config.yaml
model: "autoregressive pixel model"
dataset: "numbers of one to four digits printed on busy colour backdrops"
train_examples: 147500
image_size: 20
horizontal_flip: false
levels_per_channel: 4
vocab_size: 65
arch: "transformer_decoder"
width: 256
layers: 7
norm: "layernorm"
norm_position: "pre"
hidden_act: "gelu_tanh"
mlp_ratio: 2
head_dim: 16
fused_qkv: false
bias: "none"
qk_norm: false
parallel_block: false
inner_norm: false
positions: "learned"
tie_word_embeddings: true
init: "trunc_normal_002"
residual_init: "scaled_by_depth"
optimizer: "adamw"
learning_rate: 0.0018
beta1: 0.9
beta2: 0.95
eps: 1e-10
gradient_centralization: true
max_steps: 25100
batch_size: 128
epochs: 21.8
lr_schedule: "wsd"
decay_fraction: 0.3
final_lr_fraction: 0.05
warmup_steps: 750
weight_decay: 0.3
Rows from block 4 of a small autoregressive pixel model, named by matrix and row number. Rows with one number belong to one neuron. Each number is 128 + 24 x the weight over its row's rms, rounded and kept within 0 to 255. All counts start at 0. Numbers have three digits each. After the name is the row's rms in percent of the matrix's.
After each neuron's rows are labels from the 100 images, of 14976, where the neuron reaches its highest value: "responds to" is what is common among them. Only what is clearly more common there than usual is listed. The data: numbers of one to four digits printed on busy colour backdrops.
# fc1: MLP up (model.blocks.4.mlp.fc1.weight, 512x256), inputs 172-255
# fc2: MLP down (model.blocks.4.mlp.fc2.weight, 256x512, transposed), outputs 172-255

fc1.353 127:112103124110109129149115163117151129087120131115056129107114099123163116153131118136128108134156122093124126160106123140144113154162089120114115140134134147136133071106087116140103120098120107098136103110134116187121151093145186163140133118116119168137
fc2.353 117:102090137108073072122161142119137109189118115095171119117149146139135120163127140123145081112122125140124143109092091142098158139153180139118105118150155126141105109094136105124174125104105109110140118125128109122138087122129091144114118119127108098113
responds to: the digit 8; last digit: 8; first digit: 8; pink ink

fc1.163 132:143120220125163056150128170148169136142106105151184134135152114135125112099092094131079124162161129175111142127121136120071110140114202159151122158188143120141146126147144125151109107128113143123126124146101104143157114118109138141129140146111144120091
fc2.163 123:105120197120116114108139132127099118149080154130126123099105134097098142104097154134050142132143132141101143124146126095141107133127190118121109151130120138121140125130171164153107159152118154148111132201125125122178096129146132134110103125099138138135
responds to: orange ink

fc1.232 133:132145150159081126163144136130123118119148130141132091130191082125137156123097134156143153132119174177118156110129136127120120145128084120120119113157118110100137122142122143134133170112106123133139099123112116107108112162133158137108139112112138126145
fc2.232 126:104129162199176131153133111122165120123146094143159131144180149153162132126142114118121131115130100084123144133148122118104112143103159130097127127144100125118175142093102189104123097142130108179121128068124104171162119162159146137112111195172120110101
responds to: orange ink; green ink

fc1.171 134:163095138108090094161120121115140132115092120160095137124097153136175132152113109158159100132117170134117136135110108171110112134111089138109090159182145140149114106143140089166114151119099086139132106095119112125089159160114151116128129094133114187094
fc2.171 156:138139147133126132120121143145102133179112150165141126079119134137140145096114144086148145108101150156115140117135103121147131130152155146134109089170114136156096137163123111152152150128153090119146138113115130105072140167083172169129145156123144142126
responds to: red ink

fc1.184 149:107130120104111146149128161101094099082095135136141152106113167113163119142144127128126150081159133144102130130061130134113123135149111094088080152113136190133136118136153126139139171096151111143124088088119118151118136109155123132107122116136130142101
fc2.184 143:110137132177110149102104135125133127089102114123142135148134139122131101126129100116104171132139107059138145154108114104127081135132129100090092166123121129112154116191161120142101149108119123124109122126158094122118119176125079159114116138146119157117
responds to: brown ink

fc1.363 019:126127110170088147193138144139151174150123124122120131134208115112128152130141115112124092174136132072128138113144136080115112132122148126098166146205120152126080124143141149128121163127118117096121080112134109161144127124179134131100097119096139133191
fc2.363 023:103124133134173111122133163114132098093126093109100136138109099130146130120143154139085164072137143169122127156089157163141142106144130115157078150065123121123135139132114160100152102153129103128137147154111116086114144138106127143150163133105139108084
responds to: bold; length: one; green ink

fc1.470 132:091131141123079096145137098127127124155162159108117137141106176124140123099111124132123162096112147090129148166080121164141135169136147086087146129124117110159107155120156117185085105163133146123141091145144063176136119122144142124115117165102112148073
fc2.470 140:098138131113115108135115129135159114152142140104135130111133170141143134133134124132171115106103097086107143150096128152109120128141137127092141124164137123140134101124118143160138130129150096109116153110126137129104146114127149115129111118132075158081
responds to: the digit 6; last digit: 6; first digit: 6; orange ink

fc1.164 130:138137113101169141144136155148112127090095105120161135128169095135158156123151102125112123096144153115148128114136128138065093117134115163173119169180109150128140146108157134156122159118093113149134066116125166116183127097115094109115112156108081131120
fc2.164 127:155076133121094126134120142147134124222155127124116133112089132090132102116140158121116162152130118161133131133120122122153118118128114116098128127163145172139153091070115142113170122132144104119139136113084116133094130152109129113126145118141128142210
responds to: brown ink

fc1.267 152:095148124115131136151128149124091117087110148134125124139090140126174143135120108118113176101169174149144126153127141133129123139166098123122097154151135148089116114148145115118096142094094143165128121116125143125126136121133132176129141118152156138150
fc2.267 145:079148159121141123148112065120137108133101140166167129111156106094195105123111100130117139110125139129108130161160124157156124143131126122152098143132111160141103131140149145144102153124146077170108162135114110113098136171105086136102111177094117166105
responds to: brown ink

fc1.296 019:131112145148137136191127145132135157131136111122126138161152088131080133128167124136122111144113097117125141142134130095119117171130125126140132185185131161106140150124143112144091108131097129106149110132124118113123141133160131129090187126122131123159
fc2.296 019:141180145137174113153131095121123118111130100137067135112136113130132107118125121146138139144141139112132135106104150125133119140139128142123109097079117123198101107134167157135161110147111116098140167141126130113116140132131149149125108105144136130109
responds to: on a plate

fc1.13 108:113154161120123127168175128131124122112131148136138077102143134122126116147108156113132154121116146130121140110192117143141113147107126135140090143140148147109112101139150109144132159142116089116135146112134105148107145103134168163138198102170144137145
fc2.13 116:100126123119127133134155121112159107124169151096144129140150127138151117142131057094165106165160071126164136077146133153109155115141149121094116121115136127166150136126115168135120111120132130146126122077131103132105127129177153121135113144122121106104
responds to: on a plate

fc1.458 018:118086151134092115192136172133144169141144107152108129135188136140111119128160125134109168121131100108124138127140143119149106148132130132156139151169129131126144159117123117144135136128129139130149122142118097163130136138134115124110167095081139126179
fc2.458 020:115140111116188140085165121108155134106110107142088131128145065143163121113130113139118120152109123115118128115130165132116132099119110153143143140116119159140092100142135134146147150154117157066137124138124125085085139130151135150138086134144133126095
responds to: bold; length: one; red ink

fc1.205 141:109114135128093143149134130086138127108133119105144171118125128145128176144116104136144091120094122135149180173093137119109100141169106111129109107124118101104152142131129130138125137113085114150151100122123136133123130120183117106105100105114141150103
fc2.205 136:156182110139081155144122144120144108128124183106119127058136144141111087117130098130149135138124151101078113103144131133144133110138093157086146082135111135154156129140159075177119161103156094120139099146115125143101136144127097122152139126145127140142
responds to: green ink; teal ink

fc1.79 142:125114139146081101161150156129144125117115103143122129118119148148126143121111178096131130106165164149094138119139106143044122128124113164131088117145137145093152126119145130133115116136106126131150128109124113123109189099133150122144152148161131110114
fc2.79 193:119178171170180094124130128135122143120111116136145187085088188149168135122110125123103129104154110114160204153140119144136119166152140124096135143141137115100130133118148100110105134088123156123137101115085085113117139124109134122118105156097115145162
responds to: on a plate

fc1.65 135:121112116152132101135119078103154085158111159149101129129083127150142121146092117146149106077120157199136125138124121170117097123143141147135141110118139091127132149095123109093138100134103113160131110114162125100102141160124104115124122112134143139084
fc2.65 165:167138116110109135090134150129128139098101121145152124147138079124085144103135146115094157138149150102176117128158143092105127146105120109155120155146110120110134132197162104131141148146142142092143099176098083140151145146100120130117144131134173108133
responds to: length: two; the digit 3; first digit: 3; last digit: 3

fc1.445 139:120118135076133120131112120114112119146109122087128118113132134109159128140115090106118144082137159152138133128128127159116154114188134114142072110144132155129126124115128126148131102050158136150112133104116188150126144083159111145099112148141166158137
fc2.445 129:120138138111141128122128133147110120117093074119122119122142182097126119132147107167055151144140109135136127141145144123129104100117187105148088144155126157147131102155151122111125141147165112155076131138115143132124134136125108138098092107104178161117
responds to: brown ink; bold

fc1.168 108:199097106120124130136172150112131106132174130115158091095109122138152155076105170158137174137106130120139126149149114124103103135135115155129125132105085117119140105104125079161150126154112117115141066149159099126147131106096111120129124195123079131080
fc2.168 124:118117121141115117141103099138132141129155107131120121168123127113133138123141135103160076145113119174124121081109115131114148124099179139145110145161124130111147113125096137076106086095093134158122136131168134118098136151132089124110113080168110097146
responds to: green ink

fc1.403 160:102150154122168094150107154171126161110135121147098109140116140116135121131121099119132151152141171157148190107132129095146119148147101122133115191173150143140113125144113107104137122097101148118160126141154116140097128148082148154106149121175101145095
fc2.403 155:057147153137135118103129055119178129103123144183126126131150128108142113131122106150099150149149106098130127108141120093127120119131108115111133205119127178116159109152168184117160111134141135159141167166156114141097137123122132129122137147162116116096
responds to: orange ink; bold

fc1.56 018:114103149134109131201155162064144091138153106126115135119169150116116119135122126143129160125153092144098140121113142124107113137121125142115158173132122146132122122136150126140092119104144126117144083112123134149137124135071146142123139136086131137151
fc2.56 020:141117111113178148111150124129116134115133104139116131120169094141170117121131117153116140133096163082102105109124137065108129147160114142125128119142129107124136145188145122142208125154116099117134138131106160130115126147171158138114109087129142109127
responds to: the digit 8; length: two; last digit: 8; first digit: 8

fc1.311 107:126131127103131116127140086081095092123087118165115214127163132124143144149149128085133118113107127099145161151095135105104115135148134082115150163136144147104148146152154152122119125140156126140137092087139126099167115107128151126107110097118173144105
fc2.311 123:123128147163133123133129139129138120127150143111136145119139111123143147134124090136140110134159110131143133077135128158133122124120148122125111108155131119118147138113136148122132120099097106115127117133133100141097120123142130121128126086119098139115
responds to: on a plate

fc1.361 023:102094146154122154194130180163139112126122092154152133154179205113121129139171125147117144156112130094125129155114143107120099143140126137148155117122116171123123127113138098134111125105132120115156095099121108135150117143116115114097174090128124118182
fc2.361 028:136106121094140142129139111130141113093152115130084131134120037130140130118151154140116121097119122155103121129178141145117137104131128131128111132170134099114102127144147169132209096137116086118137127158127159127099127127126153114133115134093137127115
responds to: red ink; last digit: 7

fc1.453 139:116111141123137112161107097108133085161143150131126120140141109153128146151093156123142106141077167094187148155087134086139119125149135116124144170204150117147117099170114112139132109090093107115167130134164094147143134166115131125159181091122124149145
fc2.453 136:124152128115113146110107149138141157107150113148134113138100154119135108139141120083118112093165160179089098100129098128126156121126126125122106117100125192128099131162143146155128091153126131152104152161127137137174153131178136147142115165127162135100
responds to: orange ink

fc1.63 123:149096147119109152135097130131093127105105111112136168148147102138124147161132145158138130086171160146117134092121104118106075125133102120160104184127142134091108145141162141083116188161122127093146078146117109149110122146066152138131136162129139109142
fc2.63 139:132155114167166108124119174132129142122167138143096142132144120126183100128122090135125088168130114141134117113093134137117138146117114145098137111143134138123125163118076123129126101108128105133133135070109168148101134141149116108136145125138135123151
responds to: red ink

fc1.507 136:172100129132123111137146071086148123121123144084146152091088115119153166115122121122125107157103162125113185107179123128124120156132137161143098080091119099127100083097115146159135151142093073090144073113157146113112133061060149078122169160141099126167
fc2.507 133:140158141130133126091137170100110125089105148106161129135166096130118130134126150101137130110152112125147143097112112143127099133135133121094149154124129141098180125113107113116152128114104129161126120124118137161136126131113127131127099142133150129125
responds to: length: two; red ink; yellow ink

fc1.389 020:156111138146114086179113095226119210121160133160123137126129054145096146111177156139142140091112125137143129133145134156100128138115091131135128118188146131128117095119117119110134119119126152162160151132112110122124118116198113143108215158110136134143
fc2.389 021:116144109138168151143122175133128117122123120138128127127167195131135142128139088147105158153119149161108114087113181134144099112157140147092138126056131191144121120151139151118099166149134148045141092128137123132107139135081106174129109109133142115129
responds to: bold; length: one; blue ink; red ink

fc1.195 017:108111162136136124172132112133145176125141118171137136156190168124105119120119101124136143126125109100149146160089144143098117133143092145117142172121111149124140120101155150128118092148152119138135108117104135125094123129128115130101203131109146130165
fc2.195 021:122135093117136183120138149136124143113143079127120126125118109135165110128132124136110124126127134112101127137136129141134142145142148119113108088090128111148117128149169128145173132137117119101113090132117140148111129124067135147134144091118140110085
responds to: bold; length: one; last digit: 8; first digit: 8

fc1.471 130:128119118144172106139130183120186118133108121078124159114111094158156117114116124133132161130125141143112134143109096137141117123126107108164112153122088114139168099121137130127136107098148145090109103113110121140127133102096177136113127161091121165162
fc2.471 114:162166123157130139100122163140107122117168082162116130145120130108115142134127147123129131103158105200086126129127127123101137114087100094091131136130123145085088163119110098136127155170139111133135121135087138125108156119139162134116124138139109142109
responds to: on a plate

fc1.407 131:110095116115068139151169144143096154130109168137148112111130154144150160095124113140163107094141153153144125158111102123134101127161102122193106134130111146135136123128116146096100146126131121104142106113125106143089149152133107140137149171151137094134
fc2.407 123:136110141089115149118139206133143129142120138141110075129118068125116087165117115136148110149127145131107120095118128144115100100122102085094098139125159113125137077138103101146114120135181131113108111131129113077115131128112118150113129131134149135139
responds to: on a plate; black ink

fc1.14 022:109141138130139143188132150108140098131140103154119129113196127120112126136147129165123150111104122091146108140131133107107111160137123143106139121111134126091120127110141152134133108114130155122123090119118145112131111132104134134132155130129133131127
fc2.14 027:170099130088152146137120146133123133139157128136129131134093093132128125124165129128127141117133149143084123127131112148134132098154131133110122117186130140157070133143137124109179152119123100097115097104143099167100122150120128140140122110123102129136
responds to: the digit 8; last digit: 8